config.toml
dataset = "strings of digits, spoken by a formant synthesiser in many voices"
noise_aug = 0.01
win_length = 512
arch = "convnext"
norm = "rmsnorm"
mlp_ratio = 3
kernel_size = 7
residual_init = "none"
beta2 = 0.99
eps = 1e-06
max_steps = 22800
batch_size = 256
Rows from block 9, named by matrix and row number. Rows with one number belong to one neuron. Each number is 128 + 24 x the weight over its row's rms, rounded and kept within 0 to 255. All counts start at 0. After the name is the row's rms in percent of the matrix's.
# gate: MLP gate (model.blocks.9.mlp.gate.weight, 576x192), inputs 0-95
# fc1: MLP up (model.blocks.9.mlp.fc1.weight, 576x192), inputs 0-95
# fc2: MLP down (model.blocks.9.mlp.fc2.weight, 192x576, transposed), outputs 0-95
gate.132 100 [116 120 136 154 130 155 148 145 134 133 143 143 160  82  87  92 162 110 177 128 117  83 139 138 161 142 148 144  96 144  83 114 130 152 177 165 134  95 101 152 128 155 151 138 135 121 153 122 156 141 125 144 162 126 137 155 110 114 137 140 120  82 156  99 131 129  59 158 151 139 150 131 124 125 153 154 112 132 103 106 133 156 128 129 156 132 137 125 133 186 113 146 111 132 141 121]
gate.133 100 [156 138 143 139 109 104 141 134 107 105 105 138 179 129 124 134 146 135 145 102 175 149 117 111 140 130 117 121 139 138 148 155 133 144 131 119  90 166 129 155 126 164 155  84 134 196 103 137 114 156 123 123  96 138 110 137 150 123  89 172 136  93 103 127 104 129 115 128 105 101  78 118 110  86  98 136  92 209 126 127 127 112 121 116 123 150  99 121 150 148 123 175 112 118 114 114]
gate.134 085 [118 141 136 148  95 149 116 158 135 143 136 143 167 132 148 158 110 109 170 138 131 125 173  89 111  67 113 170 114 108 154 123 162 138 126  99 142 120 145 123 129 122 160 102 121 130 107 140 117 147 118 141 141  94 134 139 122 192  93  88 120 163 134 164 105 126 131 127 169 105 135 105 129 149 111 135 146 131 108 123 133 178 141 100 136 101 150 121  99 137  88 121 136 123 124 144]
gate.135 089 [137 178 128 146 147 138 105 137 160 131 158 161 146 162 122 127 150 138 140 128 118 123 111 106 102  77 121 132 120 128 133 121 171  89 124 131 112 204 107  60 131 111 110 106 141 119 128 166 120 104 149 113 109 134 108  94 133 131 137 151 110 136 110 121  88 135 111 114 131 176 125 135  94 128 112 124 104 172 199 133 150 117 143 133 147 175  73 122 152 121 133 151 171 145 104 100]
gate.136 094 [103 141 145 145 112 123  96 144  93 140 135 140 154 115 149 176 107 128 105  87 121 144 107 121 118  90  83 153  61 108 101 179 144 143 127 158 103 114 120 115 133 102 140 102 155 126 118 144 131 120 137 150  78 132 132 121 140 146 122 114 130 119 124 123  94 127 122 109 151 134 137 138 149 114 113 161 118 174 127 137 142 130 112 126 153 138 152 155 113 160 153 168 131 157  84 146]
gate.137 105 [112 141 120 103 176 135 117 134 107 146 101 137 161 126 123  99 100  97 140 141  94 142 146 107 127  75  55 123 117 121  95 146 119 102  86 104 149 146 108 115 134 123 157  80 126 107 111  98 140 150 161 152 131 103 119 109 131 121 123 170 146 128 126 145 132 152 116 162 104 126 106 104 129 104 147 137 117 127 158 152 140  92 111 144 154 121 138 129 110 135 155  88 146 130  92 138]
gate.138 094 [128 130 152 121 137 156  91 155 137 161 141 141 160  98 115 102  71 147 177 103 139 147 136 120 121 114 157 132 124 111 109 112 106 130 164 124 135 117 124 146 168  88 142  94  91 130 135  90 121 174 120 106  87  96 160 147 126 127 119 127 119 137 126 120 127  97 173 131 140 147 138 120 159 148 142 138 105 146 130 109 128 113 113 131 156 143 143 153 151 105 153 184 122 111 113 121]
gate.139 093 [132 141  87 176 140 156 129 109 171  61 115 110 125 115 133 128 125 134 128 155 141 156 101 113 163 116 145 113 108 130 137 142 126 122 143 131 101 129 150 104 124 116 108 124 148 139 111 145 132 140 164 129 159 158 176 172 122 145 126 121 145 150 126  91  84 136 116 143 127 122 133 148  96 155 138 128 119 120 121 134 155 172 150 151 110 111 116 152  78 131 129 167 133 133 115 137]
gate.140 102 [111 121  82 152 131 109 140 130 106 120 128 140 107 114 162 140  88  85 100 101 111 109  86 126 103  65 105 137  87 132 131 164 130 122  96 155 159 111 122 147 197 140 121 133 103 123 125 143 155 112 147 132 127  80 132 113 119 136  89  85 126 123  93 133 150  64 160 138 122 131 114 116 122 121  94 160 145 150 137 122 117 101 121 134 156 167 122 101 143 133 124 124 111 139 151 144]
gate.141 104 [156 100 121 105 136 165 163 145 122 164 122 139 152 109 157 159 160  93 123 138  96 130 129 122 112 158 124 152  99 122  82 125 104 121 105 161 146  60 129 145 122 150 138  92 106 134 126 158  79  86  74 173 113 132 120 136 145  91 163 104 136 152 158 138 154 118 138 116 152 133 148 141  87 113  80 123 162  86  94 109 112 158  88 109 111 144 132 115 120 150 102 108 128 114 101 110]
gate.142 097 [113 153 143 129 100 133 134 123 130 100 124 148 136 135 106  95 126 116 117  98 129 116 123 134 135 121 130 121 124 114 121 143 195 142 150  93  83 160 119 121 147 139 132  95 163 121 132 152 144 134 141 114 132 126 118 123 135 120 154 129 154 109 117 156 124 138  82 147  96 150 122 115 107 101 131 152  68 138 126 147 103 121 133 135 124 158 156 102 196 149 136 135  99 156 125 179]
fc1.132 101 [134 140 128 101  99 123 128 110 128 133 154 148 140 132 107 122 115 163 139 112 112 117 140 128 125 113 167  88 117 130 156 133 146 137 139 108 126 172  90 135 117 161 115 189 117  62  98 114 149 136 130  99 170 138 166 126 140 148 124 154 145 131 143 140 166  99 137 109  88 116 135 119 161 139 128  93  95 107 130 161 167 173 174 155 131 124  60 111 120 156 110 101 116 128 167 130]
fc1.133 102 [102 129 185 128 137  96 113 141 200 137 131 109 108 116 133 144  99 192 105 144 110 139 100 138 137 118 127 153 133 110 144  88 124 137 129 157 120 157 105 110 126 161  97 115 104 133 168  88 190 145 159 124 129 159 159  96 112 130 170 112 128 111 138 143 148 142 152 116 134 122 138 123 117 146 127 145 156 112 118 100 135 143 180  85 183 124 132 147 121 187 107  87 122 137 129 145]
fc1.134 076 [107 107 138  83 132 135 135 108 136 154 127  62  94 113 125 131 129 127 108 104 120 122 112 129 150 123 144 155 115 103 125  92 118 138 111 165 111 103 108 124 132 117 129 164 160   3 149 110 148 179 135 157 148 128 151 144 144 152 133 167 104  90 122 107 159 125 134 125 149 148 139 126 109 156 128 129 105 124 103 123 135  88 107 111 140 138 133 164 129 112 103 122 154 116 130 139]
fc1.135 085 [125 140 128 125 112 134 137 127 125 126 129  73 109 120 115 120  87 148 158 102 104 149 160 124 151 169 120 149 131 107 119  81 116 102 134  97  81 140  88 125  98 157 103 138 134 161  99 120 145 176 144 128 101 112 120 109  72 132 138 103 127 161 109 148 147 130 102  93 168 120 126 137 225 114 151  76 134  65 173 108 136 119 137 125 148 107 168 124 107 135 106 147 157 154 137 158]
fc1.136 100 [ 97 147 199 130 104 157 137 129 126 120 126 122 113 151 127 151 130 185 116 124 134 178 105 121 168  94 121 168 133 153 130 138 148 128 160 129 112 163 125 170 105 129 104 147 138 132 157 106 122 155 135 155 114 113 154 113 119 139 100 145 105  72 112 159  91 136 114 148 139 129 157 152 183 132 129 137 148 122 173 104 113 106  95 189 106 117  97 151  74 117  90  88 152 132 123 131]
fc1.137 112 [154 116 130 110 111 122 102 101 155 106 154 108 123 119 144 145 118 151 128 145 140 135 108 142 100 130  91 123 138 132 163 154 129  95  98 132 148 100 105 131 168 124 146 135 102 109 142 103 114 161 110 152 126 138 155 120  69 145 148 133 120 151 127  98 123 154 107 127 119 128  96  76 110 134 117  82 164  71 131 112 181 162  71  95 162 102 135 102 127 142  57 104 150  87 144 132]
fc1.138 092 [130 164  91 144 149 139 127 152 105 131 141 127 159  99 138 118 126 101 172 103 130 142  94 127  87 142 140 146  90 110 128 139 124 127 138 143 112 124 132 140 161 137 125 106  98 145 107 110  99 143 120 108  57  99 118 106 130 153 123 111 143 109 187 152 167 151 122 150 112 157 118 109 115  91 103 110 149 157 120 113 148 115 102 159 155 144 115 166 153  75 167 119 108 150 128 138]
fc1.139 098 [116 139 139  91  86 116 147 117 120  86 127 123 152 121 121 128 117 148 126 135 129 167 148 140 184 129 171  53  98 101 145 166 121 144 115  96 117 104 133  95 155 158 105 151 131 107 146 121 123 180 144 109 131 149 122 126 146 103 107 133 123 105  94 121 122 112 119 183 146 122 124 131 169 110 149 129 119 160 112 105 119 114 165 137 118 132 161 134 123 136 127 120 170 135 129 141]
fc1.140 099 [135 161 145 121 156  99 103 133  74 148 158 151 113 123  93 145 115 137 117 111 128  66 155 146 121  89 117 115 114 133 127 103 132 101 150  99 156 146 128 139 133 124 155 150 147  76 153 146 172 152 115 172  68 130 122 114 124 138  90 156 123 118 102 129 140 103 160 117 124 139 126 124 138  93 142 143 119 146 182 114 145  88 115  48  86 137 107 101  93 139 158 151 126 130  95 127]
fc1.141 110 [126  70  78 112 140 144 125 144 142 121  98 166 151 175 103 100  94 108 109 101 124 159 114 151 128 150 104 181 124  90 126 120 120 145 118 127 113 116 115  82 115 123  95 166 120 113 109 103 113 134 125 138 128 100 133  97 150 153 139 104 107 126 152 119 162  98 188 171  76 153 109 145 150 111 139 163 116 139 123 110 140 151 157 158 136 178 135 111 139 120 146 154  89 125  84 147]
fc1.142 114 [145 151 130 145  69  95 135 130 138  89 105 124 101 167 131 154 118 132 137  94 145 144 142 123 117 152  84  79 120 111 126 142  81 145 108 126 113 165 157 102  97 123 123  93 161 142 149 122 128 117 139  97 102 122 111 101 125 155 110 151 130 141 113 142 117 171  94 113  99 161 121 141 107 120 116  91 110 118 155 114 128 134 115 151 139 127 137 130 126  98 142 145 139 129 137 153]
fc2.132 102 [ 96 125 128  97 105 114 134 197 111 141 143 162 138 169 181 141  96 119 131 103 105 122 144  95 169 152 163  90 131 117 100 123  84 134  60 138 131 128 123 120 159 130 105  83 104 110 143 186 146 120 104 144 148 147 137  81  82 125 132 141 121 105 159 154 105 121 153 127 147 185 135 126 122 133 146 130 128 145 101 105 133 159 122 176 107 140 159 112 121 137 122 140 114  95 111 128]
fc2.133 104 [124 122 131 139  98 137 132 102  77  89 129 109 120 114 111 104 117 119  64 156  74 146 117 101 157 111 132 140 141  95 150 105 100  99 116 138 129 140 166 134 137  68 122 133 114 126 119 153  79 140 102 123 129 154 161 115 152 116  84 109 124 111 117 193 142 119 169 115 122 153 137 172  86 143 105 142 146  79 127 105 112 124 123 115 115 177 114 172 129  99 120 182 114 101 115 173]
fc2.134 079 [120 112 180 145 139 131 117 137 129 146  99 105 142 147 163  80 117 172 135 116 121 113 146 126 102 125 117 122 124  98 151 114 146 120 117 109  90  97 104  93 132 134 132 128 133 111 101 113 138 126 129 133 125 116 138 132 112 112 128 125 116 107 150 125 125  84  94 101 167 132  91 143  92  65 105 113 113 135 138 136 159 155  85  84 111  99 157 124  98  95 140  89 158 123 111 119]
fc2.135 088 [121 127 149 143 109 137 100 143 128 122 136 121 151 100 122 119 113 164 144 152 139 135 153 152 119  97 175 160 134 102 151  86  85 107 139 139 119 119 123 134 155 138  63  77 112 134 118 123 151 113 156 156 161 158  86 116 126 128 139 191 113 142 105  92 164 157 162 139  78 144 122 117  81 133 128 172 106 113 153  98 120 133 111 112 126 109  80 129 102  90 108 108 105 144 128 221]
fc2.136 097 [129 130 123 149 124 170  91 136 145 129 120 130 126 121 123 152 141 120 110 143 130 136 120 112 129  74 159 116 136  87 108 125 143 110 195  99 157  96 132 116  96 135 107 153 125  96  93 151 125  81 184 138 111 154 125 143 141  99 132 143 162 107 110 113 117 136 138 141 186 129 143  93 101 123 123 145 147 136 121 143 122 109 110 127 135 107 145 136  85  84  87 151 145 116  95 182]
fc2.137 111 [120 148 137 144 144 162 121 120 112 119 144 141 125 123 102 121 107 124 105 138 148 162 100 116 129  94  94 100 159  76 121 117 190 143 134 131 107 120 112 116 126 104 125 150 120 119 139  92 105  99  98 140 153 120 141 160  77 117 136 139 132 131 107 122 109  61 147 105 145  83 126 122 100 137 117 162 137 107  92 112 109  61 127 140 160 150 125 163 126 122  80 133 176 119 122 143]
fc2.138 090 [ 84 119 117 127 129  95 128 140 159 153 129 139 167 137 117 128 115 113 117 120 124 133 130 137 142 153 106 129 121 141 154 118 127 139 115 141 120 123 162 128 120 145 103 138  95  74 116 146 122 124 141 118 113  81 141 116 138 124 181 122  87  93 158 148 115  81 113 160 116 139 130 106 134  64 115 140 132 119 123 122 128 141  66 114 149 126 116 165 116 133 102  91 165 106 195 161]
fc2.139 097 [131 135 122 102 135 106 173 134 106 144 140 197 149 117 108 121 161 141 155 127 105 160 130 117 147 110 138  94 116 137  82 140 117 155 140 130 121 131 202  86 150 145 145 125 129  93 171 124 119 130  91 189 147  92 129 136 147 146 159 118 117 123  92 134 121 179 127 104 120 124 123 153 120 128 151 130 161 103 165 100 120 147 116 163 128 149 136 121 141 185 178 111 147 149 203 124]
fc2.140 099 [134 139 139  81 112 118 152 126 189 124 173 117 129 111 108 180 138 137 152 130 149 119 119 130 161 108 125 120 121 102 148 158 120 129 116 187  97 131 123 151 106 160 117 140 117 124 128 123  55 137 128 120  92 150 125 136 148 120 131 103 156 105 149 109 138 147 112  79 120 154 110 127 154  88 139 101 119 147 134 155 117 187 156  98  97 121 112 126 112 128 178  95 146 140 112 109]
fc2.141 106 [119 126 165 157  98 124 106 131 113 149 144 159 102 138 127 110 124 153 150 148 157 130 153 163 116 128 134 142 135 113 166 106 109 146 113  91 148 140 146 127 134 120  93 125 131 115 139 152 157 167  76 149 103  79 133 158 135  88 147 178  60 135 120 121 114 152 130 121 166 132 138 120 105 105 109 107  87 126 124 109 125 109 142 141  75  91 148 116 126 104 140 165 132 120 165 143]
fc2.142 113 [112 123 141 115 162 183 120 137 161 121 158 153  97 137  72 123 142 128 135 123 114 118 138 124 137 130 111 149 126 125 123 121  89 140 160 156 135 140 138 159 143 124 109 136 111 157  99 125 110 121  99  80 133 103  88 185 153 104  88 114 151 155 159  91 126 153 108 161 154 121 144 128 147 104 140 152 108 163 144 140 120 149 174 147 162 129 153 118 200 112 120 135 136 104 111 138]